config.yaml
model: "image classifier"
targets: ["dots"]
widths: [96, 160, 288, 512]
init: "torch_default"
Rows from block 5 of a small image classifier, named by matrix and row number. Rows with one number belong to one channel. Each number is 500 + 25 x the weight over its row's rms, rounded and kept within 0 to 999. All counts start at 0. Numbers have three digits each.
After each channel's rows are labels from the 100 images, of 14848, where the channel reaches its highest value: "responds to" is what is common among them. Only what is clearly more common there than usual is listed. The data: dashed paths with two dots that lie on the same path or on different ones. In brackets: how many of the 100.
# convs0: first 3x3 conv (model.blocks.5.convs.0.weight, 288x288x3x3, each kernel summed), inputs 96-191
# convs1: second 3x3 conv (model.blocks.5.convs.1.weight, 288x288x3x3, transposed, each kernel summed), outputs 96-191

convs0.148:512521537442519452513515517497507509530539515471501479519552516499498520552484527504511501515495476479525505490515505529493531509500441513533516575531512461505451525504509522524522438516538484523493518514524520474554498497468504489481532556518523513475494508475416480552472532534527483481
convs1.148:500506476464491486512458461484519483450484495467497508494545503506474485473481500514496495497520568497459529477496497467502480487452533479476479557495485484489484485501491472493469472504452467494482493484474492436517489479500523460523502540460477472479453460507498478501475493500471491510
responds to: dots on the same path (85); long paths (83)

convs0.129:504456529452505521488481478507474533477460479505524499499497509431503489445483501481489487528496501489510479503496550509486461467511499461507509478481498480480509549521507519432487494516496460486493517530491492453494477461472521486498566513498495444500475525483533458492484507524508488495
convs1.129:494506485525458503510508517488514502480492446509493528502477470535530523510493473493476530529494526466505540500466515478485502520503536511497447469487495532484489460490489471484459495508491529520453501475499466515493519527500546508492529490469505493511515479502556505461485439478497494461
responds to: short paths (62)

convs0.178:490498534521518524474470526522505473519492476484496495465503519451514479503525497537504505466509468533493464520506499435515470496496496483468487473520494458480561516499479502489486493433446444441507490476502468495504501529517501517509496499454458515521512460518467533510531507494483486518
convs1.178:481523523439450480555515510494540506479506499509473476503482476515495496548483482472489458500490493499536523501470460499516495498547459514514485451417495520482497503513505499494488527539495487471480507514514479517469486538454483533545482446539507500510513535480528487551493434482482505497
responds to: dots: different paths (76)

convs0.196:510519520538506501442451522485494482511506482470508464505490489462503466500520489528490516454530466515466460489479488451507494503481492476442478472530480450483527495481464462524487481435450442450523486451494487499490492518526502500490485516469460503503496461488487512512512541486466476514
convs1.196:474510514451477501574505535501559516465529477504478480468486455508488505526499505478473469504494488497532541507464491530504511482527455510548506470463525497511483505514508533495472540498512501486454513520514504541502516506466508535560537476531512489520509540494555461519502482512510521503
responds to: dots: different paths (77); long paths (74)

convs0.99:507486451457497563510485517512479506478476471466501529524496510546489487474522506518505480459503485495512515489515549532452543457475500478485459536507504529503450496488501535499459530511522523516500456499524487449512508495504501516487461526487509469524501521444452465476490506484531455519
convs1.99:491460496467515500494475494501490518518482498464501512475548545495487485498469466483497502503487471530476503473526530498506471475530471491467485513503465507497497501491459477482489493512493432520515491485503488497531507498478514541500509505501492480484506493504511489501486509518468493494
responds to: dots on the same path (77); long paths (65)

convs0.241:530517484492499485522512508527478532530517514529508517527511531503515523536514508518536546464524477495489499493543508526495523477518457504522498539523497496521497475509532505533510476520525492531503474505509506521517496528513491517520456536512533533511517526482438527511515516536506519535
convs1.241:458522512468501471497492495483513492502512486458487500496567501505500512534476478523464489480465487496488505495493501493489490530512512499501488573515505420510516488490443463513507466507499475442486534494493510460563473478475483489516508503460503463488484478543462470504483495496502423474
responds to: long paths (68)

convs0.147:509520486424544479496537506488497522530512485484533501513541494489512508532479515522479473482454438484515474499482482502531509502481440509561522551495514446472497460516543506491564487521510502475486491530520503462542505513458442521455466480521489500503495516481464492505490486504509516495
convs1.147:508493465503476508508460461526485484454480484459500474489546532498477467463469488496530508488531544502484492481536512477493487499422533487482490543498504525491496522495497512508459502463474478550507488503461486466511477452506512488499517553480506494486481479521502499519470542512505463509
responds to: dots on the same path (82)

convs0.248:488536533529489516474477509476520483502535521465466515497433482517489475541477469487492517502482540505505511484480447489495510519507583502464474451535498508533501502482454478530509518463490493472495502502505516521470525511488472488468460483458504498475510479514530525471485484464503458492
convs1.248:488462509539504482501505495498501511505452513554522501502522440520490476480485502516485514485520492490481484505437490460498489490504476501470448513526471538487492433520487487423463486494454496554476484490489471485508501502533485505512543565455479504516481444507478508488510525476490483481
responds to: long paths (77)

convs0.206:521465464517480541512528468491482492458493517512511502489451488467459484459454496464487491485473498479507495484491480526510491465500524480486468456497472563492491516476496517495493540462533482495460489498490522519451494501479493475522519497501503452501459524481542458481460473467476484496
convs1.206:487548501520495439507487470485495530449487456526497488514499463499521487497493521498493519474521516503545477504465499487494484446459452473492512497532463507474484529534488496514521500485482492466565496504501451480521499522497485482454479506499469504524520495468482471501485468495522505508
responds to: dots: different paths (90)

convs0.155:531482491512505520517506460485497525451468459484538448555508478485488488459480513471470455509523463475485461499465500493503482483503481452499513491519479471478489500508531519470504516493488486488497514509482514516507473486478489511509531491486490481505499516479497467450483499514480498507
convs1.155:471474498551488546490470500440500475458484525472495523491480409483507504524483506474434530517502508480459486465408510471502505458520479493484464497538460476477521464468460465493489537556494504486482465494471498501518481514503496510503493517490495518493498497493522521475467488488482518461
responds to: dots on the same path (95); medium paths (65)

convs0.261:495505490503500471496499437476510522437516492496497502519484470485515495514443490462472495505493490469502521480478469491501500524470463492506529475468472535495450531477501486494516497522503495501473530537474515475498470455444509457502510500520498453504453506497527432526475508469516518512
convs1.261:503474508487468508486481487499449489528468485480475548490522537505463469458451479468534540502482502525495469493514515497477483472534497506476453479516479536495502472508489491501468477515490499507496488479515465517460531528503478483479501513477513524492489475506520510468449474511476492491
responds to: dots on the same path (81)

convs0.284:512524564497515477472514464488498498496472554499541507518510477561506488525471510514483479497503518457503534472489468508520533510477527506489508513514464464491511513501517482495528512564503558484497534471487494502538504515478486506474501445485486498491511521515517510475495474511482516505
convs1.284:477535480485465448505454525512488488507515503467487493486533496466495505483481488514506494501494508517480488510511499475495450497454484523479507519476512511436510492495496489500503495507485482488496479491521501480505489455486528490535460508505457485518468495488494490490480485469508490525
responds to: dots on the same path (81)

convs0.68:510479481506486508518519495495552469474486484532510475451468474486471452482502502504463500516504505504482478513473513492521523526498532479502451467459491497486533489497500490502481505471486464490470515479475454526461517511496513459498505469488483482496459487537499506500502492492488540503
convs1.68:504529507487490482514509499467480532486534510468550437560485449512531523444513524519478511450526474471514495494456472505505505534453480497517523513502525486524472509525489502486479484509506491506548517531495546473506456488532476512523504495497514510507514512506484513521511547501505478506
responds to: dots: different paths (91); short paths (77)

convs0.143:465548472542511527484483501503518482474533516477449508476469513529523498551495457519519520504449549517518527496515474475508516508507563518482480480478510547521534492491458479543485556484490545498523512509505507505504531494492476504468434503482499496494519465513559513485507467441518447493
convs1.143:448475546565486495496487502463519499493476500512526474507498449496504487499501497490463530514506470478432473494452503470497483467526461489511483488533482476480496441508455452414500483528484484500487468529477483495492476494523471489479515461477477496461479489463428489463491491490472502450
responds to: long paths (80)

convs0.191:509479500498514505502500496503502480495465496497486480468427491477474456420478513479482488513483522524522485497485510514482435475523509480491466426502490530461478527481477526480508484419515441474475500486489470496432492507487511450525519501509481458481456490482554470527476477488509489466
convs1.191:489449480503462477548526528478499501494510509524526509549464428501521513467510514499479487494497502498506458481462484506483530511464515491494518460497497489526496467511497490464481514502472500474501492508508504485471497490531521468529511432519517484520490531506531463462501472493503524484
responds to: dots: different paths (90); short paths (69)

convs0.141:494487489531513518503476456515475479503494521492480494498458518440452469495471491477521487514461496520511466496517470507501470475524501461476477438520484505518500528492463503502519488453509455481468507487461508531453480494494494467528517487488513495471465484480517503488468455482480490462
convs1.141:517482513468438491513520521495510497507506433521498503473472440554495560488503523531458470515495517498529540496464500500497502522485513508536462463485530579474467519504491494474503501464488574459463521520493465526516500509485495526470511444522496517526522507511551497473498477515494502529
responds to: dots: different paths (83)

convs0.198:515496486441502515486505483478492518452494490507509480512499489501515524456517526529468461529521469505514529515477539496497510508467495491522470493471520465459482527520510530462483483505502527505505515527493536432499484464511512498521569493486483480500483498508517460476498493523505464510
convs1.198:494505490489467504520483484435543494475493508519503485511486443510454499523467503464453485510510543439485501489435513482500473514503521470481463511492472453518486460460486467479466510526503495497467489493467512506544510494468528491485505465494506499477492490497571484520481450509485527475
responds to: dots on the same path (79)

convs0.272:516441514517488495503477464494518516475431504509517485500469487436509477435499516502477491517531511522509467522478479501506463462499530476511504469489502503469515512513497501398514480473487447461495496506459477489463466519511513487488547494482482477488493510483545496484494490490493523508
convs1.272:480518505518443500499546497459496489470517505535506484521470430491486502444488510489474492476493539470491524492408492484483516561468527487520504474481500477477440490483504474450491504525492504476498540517493498488496504489500514484507509398482480496501496474517504519530488468506484482477
responds to: short paths (100); dots on the same path (99)

convs0.275:511471505517492504505471493524498501520523512473497489481493504450462491517457441470511531473463486478481474510514480499505501481502496488473492483486476467507505478499467469469467496487489460487452491483502528501501482494470477476519476466470502489472481495472500506464458499479475497456
convs1.275:491525557489512483515526507476527498493480474557458552481471472582500515496502563531477464530519498516537523533482472522486482516475488488540491479503543538507522519524495504511535490488521531482518512494515488553504508513500465494478527478503537514530530509523540510508515467478508513508
responds to: dots: different paths (87); long paths (69)

convs0.257:546520533576498475490471462449533487460533490499528498535504446513462493483481483470456508502535566500487512492462437505552539490476521493501487504563493522515497487469506525520550493488509505462481496489468536519508526521500497487474516473517513463490469506510532498449479494478476537518
convs1.257:483509558489509476502482473494471505434467541469518514507531456524518497517476523526479486459476467507465490486470458510520505452497451483516489559509495465514506503537480453461513479533512518439502469530471503476535467485498449470516517481469519520530516496483460493501494474531486495502
responds to: dots on the same path (87)

convs0.256:450532519492476492487465487508508461494459508495459480449480491527480462502450482465493547526507521485490516531488493448458508457547525491478483494508459474451482513484462474486488495520474491477498487493495473523471490501484513502505483485445464498467498439487477516490465474491485482455
convs1.256:518465526522452470457527532493482483518550496541511507528507478494490533511508480522493486498463479513528469547490518499512487562438493492518459500499528496553546483502487483486492484534520490483462569507531520447520516501481480440516504477538540476529469535521550470465531515450506460517
responds to: dots: different paths (82); long paths (67)

convs0.17:519475503441517448515544483495516506479476498519513442512471491497496467454471499491474522549473476501520497523486502535474481504529512461517541482488470517478455535479524540497541451479532514544490504513475493528486470524458541460496537485492497474524474518485513470527493462473522495503
convs1.17:529515538437516505443497526486462462528497522488499529499515514478445470479431504464512509474455488511496488463508489503522497542517505497491478501508493516493499511505494483514481498518469484498513512470515499506520487466488510508509466488509485530501491464505515519502441502517494499529
responds to: long paths (62)

convs0.245:498484515520491509509475497515511481527530498465470495471472498478456486532473464485505529473456483475487467495507475502512515496503465501460507453509478505510516483490457460494483513471496466471448503469498518521476497486479482476528451471488501498479493496482498510465473499481464496458
convs1.245:477535555464478492501530462497513502477469495550475537472476453558502505504512544518485475509506506506521499518487458536481507498473482480539474469494515520506506517538494501515513494518528530459537524500474478531488497517504435503470518429509521522531529530505504493498518483480502506507
responds to: dots: different paths (79)

convs0.66:486466515507482527483488495508522456488470488509478484444494500442487493458515503519491486517514528520502476519499526476515482503485545506518495479494525499445524522505480479431508507476473466469495509494483470485481521502502530499489561483505445470491465469520561498495506472514499515481
convs1.66:497519485496492490539532472451472530503491531537517490544488429487527486453493520488443475460498486421506492483417467503485496580490493469501496488498504467506439514467514499479509478517516493495501539480488497485479484493475474495498524485495505518509515506530491516564510484529491490509
responds to: dots: different paths (88); short paths (84)

convs0.43:527515547494532543498468478449506501486516482491502489531469457490494494483507497507448490497515468528476480460447487485527483469501464517493545472503512506463482505461501522535524532451461525434497465490477513476495488510491518526527506470494431534501518495458536522474495480508479517498
convs1.43:512473518436477449513483505523425476488495551500477510505544497495474499466478497466522433475468498492527508526520511516493497485517451477501466500508483517486530518535507523493494487540520527506479524481511478489512512511454494477508516473512503501523484511499496469515504448550511510521
responds to: dots: different paths (92)

convs0.214:491497540541510537472460518500509496519479469484517505474502491473518462533495504511481510453499453498465431505478495450501494496489475494469495494524479475476557498497477479487492515454443464456519485480501461486513522513503479525491490509436459527516531479512455546479511473495465483506
convs1.214:482547522452445478515529501476497501459492502533481507498478463507497513544492494492484507513479520496520520519483457518520501517509475486523512452435490524485529524518504513486474495567506490508473524519535495495480526513489474517564465426527505506501516524520530481511499437457470499513
responds to: dots: different paths (78)

convs0.254:511483522497505528508523513518530491505475500514542499475506495519483467504468512500495523482484529472476525510503503501547502512538529489489526494495449489471544495511532505482473530500493496515460505477507479518498528507461511499513478461508473484501485522523512514523490505477470539507
convs1.254:474557541497475486498475463442469531480526490474504459525518437459526503516500551503474487478517479484492469493447469504491503496475458471504489513514504513514481521497454486526509471550507479470542502516495504493511491476521451485513497467515487512502512496484486479512495542489504472493
responds to: dots: different paths (84)

convs0.102:509489491520514526434490515491455477489475482481487483489479495483530496458540507529487483506522534534474500492486483443500456468500579485445456469509500486473504494490477489479500507451455473461540464477506484515474540495536518519484492487479469475500489435477541496483532491479464460510
convs1.102:492486478466521534560527507479542518489572471500481475520480479525467515484455472488486460497469484484501487522454481471503493506515441530506477468467513494549479497492503519537465578471465536455453529486501526508463472536465490536496517552507521505476515525488506498484467552508444515453
responds to: dots: different paths (85)

convs0.29:525531450496498515487509465497475497465509520501482497533462506543533485498508447554503525519467526499460524496498468500525495518520598486471482464515490484505489501499497468507479523494502533544528508507505534544479529476499487508476477506516515483523484492494522491471529490431447434524
convs1.29:465471502513536485479486495458504506518475492484496513471495461481474471473495520493455567512504462476503458499450510467490450483486486499475476500536467508509503451458468505488502478504474479498490488480509472535490521478499467485489481572485470493466489455499484501470505530494487507464
responds to: long paths (75)

convs0.285:488464509518488519491468455525499510485435506491520504485484513441510474460480490491500483507499528493509451505508518481511459461497506460513498477495476483457532526516505489404507502512475467452495503512475474430481471486475477515479521499486469494490508516475513493471494476508506530493
convs1.285:491503481512445484513496515480513483481484485513488542520498467536505526507481470492477529497467524466489518510457491477478503536492526517502452462479504517473492453501494466472466495490507506484460493490501472515481511517487517485480504457464534497517499473517554512486479420469493485493
responds to: short paths (95); dots on the same path (95)

convs0.287:512496494455530543514500476475500540448471472486517496491517466495525498462504496493458469512505468503518499490454520497521478499475458479503498504461522470471517524490527548459473514499488506473509489504484499414501447474482523523468555482511472468525498520514519458501504470514519510518
convs1.287:503462477503486483510494463513506479502484470498512511541489502493461509448476499474520502492494506464485472504492519485489493491464501500516436460501505564490455488498516513526461509486505506548481477516466465532461482530490487513468499526497515522513511500477542510516478501504481481508
responds to: medium paths (60)

convs0.2:517425500466480471511508505493495506466458489503513482520499494444502511445508516493475474545517488503525462515486519509499495474510503507529526487483518502490486521518532538426509467505499454508498498517492508499483465450505511479504554525502512441492453510479516415474492509493511506498
convs1.2:479538528522486519480495542463505477511505477515500504517465451535460514495482501480476516489482552427502503511444533479465495522490539504489467468502484495477523455470475457478430531522501546464488500483523502512535527485497519499490467472478465526482510462515566501477474464488508503441
responds to: dots on the same path (95); short paths (93)

convs0.231:477514512482487490497484452496481450494466509508465495469491481514477511496494488516484563547498511498495532521485498471485520455571530497476474479537500447470471498474461482496507496531490506559503473487473518554471499511510503520530474512467479475462478450477455506474488463482470450467
convs1.231:491471558486495450462491506523484494512519492503487528491520526491469506495453470487512493509466465484509442533529516479515470521443468472486477507505477497537541476517485462510501469550498470486485527504539508475519529517461476432504486532525526487516455499508517486443495500453500487508
responds to: dots: different paths (78); long paths (68)

convs0.190:519448495532494505504468459492525509501434492490508491501455473458503454428491504495463518507539514527496464506460474493509454448524518471492503453492484481475524496495487485415502495459475450456485487481464465506446479539496499496473518481487472499485500504481521513484493499489483541501
convs1.190:484498518532440504490549491458483491473521522524522466524469426465493508422495514503477518472507519484499518493415484497490525542439501493534513470491508481474444507502502495463494486537501485498508538523482502499496494488514502472520510412501488494504475494511474525537481506505483470485
responds to: short paths (97)

convs0.112:499498482439530489528555506460497527463468476506526508508491461555509488491499523514453444473494424489489499488442514534515495530508428484508510509481521521493497488507542537514505500497522555518487504509498485474491459498477503493494486478547496506534512545526509473503514500498498493519
convs1.112:521466508483516515480477488507463494509485495445522459495493527446489464460494502492521513517508505506474478487526509476498481474482503496503484516499489538476490504513511521514472514510491470571520477509490485508496493511510524504489496590493495503498485514482510521500480526479475490502
responds to: medium paths (70)

convs0.216:497470520465498443490504506494479493477454512479503471517514484485490494495498525505476465487504476487489468474478480507500477481506448491502497503510494503463491495493511509456515456523505457521489512506484511489514447477474507470518503492515506451497459527481464435476503480496471500475
convs1.216:505492545514498514456472522492492488508489498458509525544483493495477506480485505470508492511519519451484484518491539465471464436517519510485475475529485537455504466478479491509443507529469506507504456492512497489487498490531555499493490540495468518492483459487532513471457515475497522464
responds to: dots on the same path (91); medium paths (83)

convs0.51:501478504491499512503483526521503521496473449469460548502504503474508503549488483479505544468496471496530469490514501515463509460525469490487485487503504528486464426478524535506489537521507483509494445503506469508517517496510526552472447528490505469513532506484471506456483477490536479491
convs1.51:448500541504477493537478504475531514498523495496490475496510453524509508556478474522458512488464478460453512508473468484505493527499455483510496529522486440522530477508425412459531474571486485487481509529511513482532470481467479467496512418510497479473496505503470482483487486477477499471
responds to: dots on the same path (90); long paths (69)

convs0.45:488504509487494523519488443508476459470478526497451482483483509507458512514486489514510534499484518489478534491516518481488526461556560486471503477513505461478469474478465493480482516493493514537501475488473527531484512487502515532541477517463488475458472456472527492498475461469461455456
convs1.45:475507473487485451502495475492512526504506490509486544488542498476475480501441524468495520498492500476502476487504492498499466506457445462486496530484462459513509527515487468512483478527485453483499506490528488496532525504432460414474484517516509489509443527518495468484483472485499486508
responds to: long paths (62)

convs0.200:503517442509482511508499484522458510522512504524485534512496521494519539530526478526531536501538492499500483495534526505481535466491455518522496530504521516493482501492512506509491538534508499527508471516503517513491513461550462534527453519502516517508510496468437519484513480518506483526
convs1.200:453512507481494496494502488494488504498498481475483525513563515517487482543464458497483496477454502501493493505488509483475506511529510501492490537504485428520531494517433463500497469523499475417483528507497489456522491498457454499475506463460518480456494486534469478488474491504485426458
responds to: long paths (61)

convs0.25:507513483427536482531551512489502542506492485497535519506522489516520501520509517528477482451474417484478490484478501532530508514489419508520526551481520470499503479518547515499504477523515526487490492489512491439521472512461490508476474457549508523530498548502437483492535495513474521527
convs1.25:512485474501502493508463482519488494487487463450494474490529529475485483462482495507511497509497533498495488496527509473485473495457532498480471537518492515492495514485504520519470494464474484566518502498489494499510504475502512491502503561483497475495483486513524484505482525490496459499
responds to: dots on the same path (82); medium paths (69)

convs0.280:547522492564526486500481446465507484420496479495506512530492465503470493484489516482461480522539526517501495470465453484522497494459505486477492491512495549484473489455511530516525504483506495466503487493455490516497504511515504511505502473510477447500471469504551483493491456482488514516
convs1.280:489497535463501478518494495510487503470480543470520538526519460527494507494476524510494490447445497509483511486484454507514520487513484494493478524497512488525521499556490469458503484541517506452488480530502523473506482489472485482534535453481561529542495506513471510509506469539514499514
responds to: dots on the same path (87)

convs0.259:512502496434521461509537538468499522481507472481531485524529472538493514503507504528462475474511430492480513492464490525521510524509418514524503545491537459502496488506537516516514452509522528525483506504513520470525480500480507495455504488557518509534499546493446466497509508488501517531
convs1.259:499482495486488490489470457519475485490490506446496482468535542465482463463486508503526511492520513503480479476531509471484485495455512474495504549517478517481489523489502487511471503478464477561511503517474480499513482475499503499502487560491467510485484452514499511511483515499465479491
responds to: dots on the same path (80)

convs0.117:499531535524506470508463506480508486534566510476458485516523481492481502588464488477494535445484492455493509503498481488508526509478486508474534499574494442524477453481471473538523480501479495520494506500529524515534529496464467479545436503489488510483483479487472514486464508489483486460
convs1.117:463492549428488532507544472527485499480471488503496504492487519526488468487500527485523453521490492506516501506522501520466478477495502490501462453449527478514471530517475504515484510508526527499486526483482489499455488484479450495525528434492516493514509516496519488492508466486524488509
responds to: long paths (88)

convs0.225:469499537520496482485490505505517478523467564496502497473511489492474496501489475511495544489504514483472521508487461487518511471558480505505490508507490406467518475508497471456503479537501458494473472491491523533503498521498455519489477472478495507443499500461456520449493462501485520480
convs1.225:489519538523479492463480471506534496486505511498480545500539497510457506495459490515495465504496514476478509513497517477481507528479502445525511526497502537541511517511484483499477486490471510487474542500495524492526469466492515459511526461496527525497465480519506494470477514506509503481
responds to: long paths (80)

convs0.138:503449485558495530505498515517530466519443485481493524471435478482468469453487475483477527486497508506490479491485513494493473482519468520489505431476476515464524491469489480473484529443495460456448503465490463520431481511485521499489498484519481484494480505498539485488496487496493532471
convs1.138:475502532514461494505526476420472526496510497517526455520481407464517515467520526518449515490519460473523460489420487516479512508438451459513493474513499499494494531509481506488489449549512478507527522509476501510494493486520470470483516461527507501517478514500488495506500534488493497493
responds to: dots: different paths (83); short paths (66)

convs0.89:481465513469500496516498490496483481535503507492481517464494480451435480492487508479490468531459539520523490484502512503486464484525493511510514494514512524495475527470496520520519502495498451530437509507504482510492520504473521423528508525519488448485409499497523451543477522508526518458
convs1.89:487499493451509504533516496488475503484491549490499478528482468536515519472499525498490511468476448497516450479471455508493525535481484521502484477464507492477488533530489506513457500513498518500499476485485504475499455490492458525504499487475478516517535532492514497486507502514502490520
responds to: dots: different paths (84); short paths (63)

convs0.7:506463497538502520496481482494523483529435503479503529485429467477494467437495499499457531492528503511499455498457489496509469452507463502493492422470482482447533495476482497445495519447494457431481492478484471500429481537498470506474499468503473508478489503486506509471500475495495540491
convs1.7:486491544532443498500532486453477501485510493521520474532502436453507503439518485516473510481509486482516476499433511498484515514441463471532511484500515514483463517512497508509487457561504492529512525499478489512498482487516515470506527462528498492509474508505503506527487522510503478485
responds to: short paths (81)

convs0.224:474558513538514509495487497490518489487547526486451500494472507520512488556488455517514517509468545534538520533510468498512523523503572505480486476496508507536531481496468493549485526480507534502526512512513519481514537498492491492493449491452511498481522473533547528480503464448527443481
convs1.224:452468552550469510501483498488494489503476505492536490508506470503501483495503502488468524520501459469432480485478510466510478458517457484531489489536484482479491444503447458416495484553480489520478470521476489488486467499508467490480515453495470493472478488452424493469496493492476519475
responds to: long paths (81)

convs0.132:490481500478525525505507492487514505448465488498518487477479478480517467499505502511477447508477428505480473492476476490508469521476516450478519499503492489495522532512508488487500501456469506508516518458485473521500467537495517495492505488487479496527507504498522508510513516476452510510
convs1.132:504494512467481461490537523489455467485522539499479492497449462470458488423483501496500508475463520526487465519493495529518503510450470514506525449514474508489484487533495524523502506549532510467467515527522482501491487505485492505517463504520506516529508503484470505529486496516517471501
responds to: dots: different paths (88)

convs0.208:500499486443519482511543526455498509475478493490518498506496451549482504489487512500450437477479436480508492497440493540498511525491430513508497506489517503480493479497530523509523504487530548527479497506512515475496458490482475493480484470529498491517502554516502451492491480478512495490
convs1.208:513472512491513520481471469514472492494476504447514489507502533471481476453491501484527517512517509500463468491526515466504460447466496494494493506505490555488510499512499509509462521509482482571514457516480485497489483502517532514476498584482493528515493484483502534488479515486464506504
responds to: medium paths (77); dots on the same path (77)

convs0.14:516454516499487501508476472504512522468446510516514477500482504441515496445506508505491479535525516517517480530498496508505466468497540478519503482483512511478510528524504511403510479496493469471503500516461491478478467493514533490499573500483494472495493510489560480485497494505501514510
convs1.14:480520511512438496497529508460502478482514481535491496513490436521474512484477496483459479480478543451487521491413503491476503560491532490507466490482496503485456484469502459459485505514505523478479525502498483490512506492484511487488502416477491505507507471517544514527486446502492473475
responds to: short paths (100); dots on the same path (97)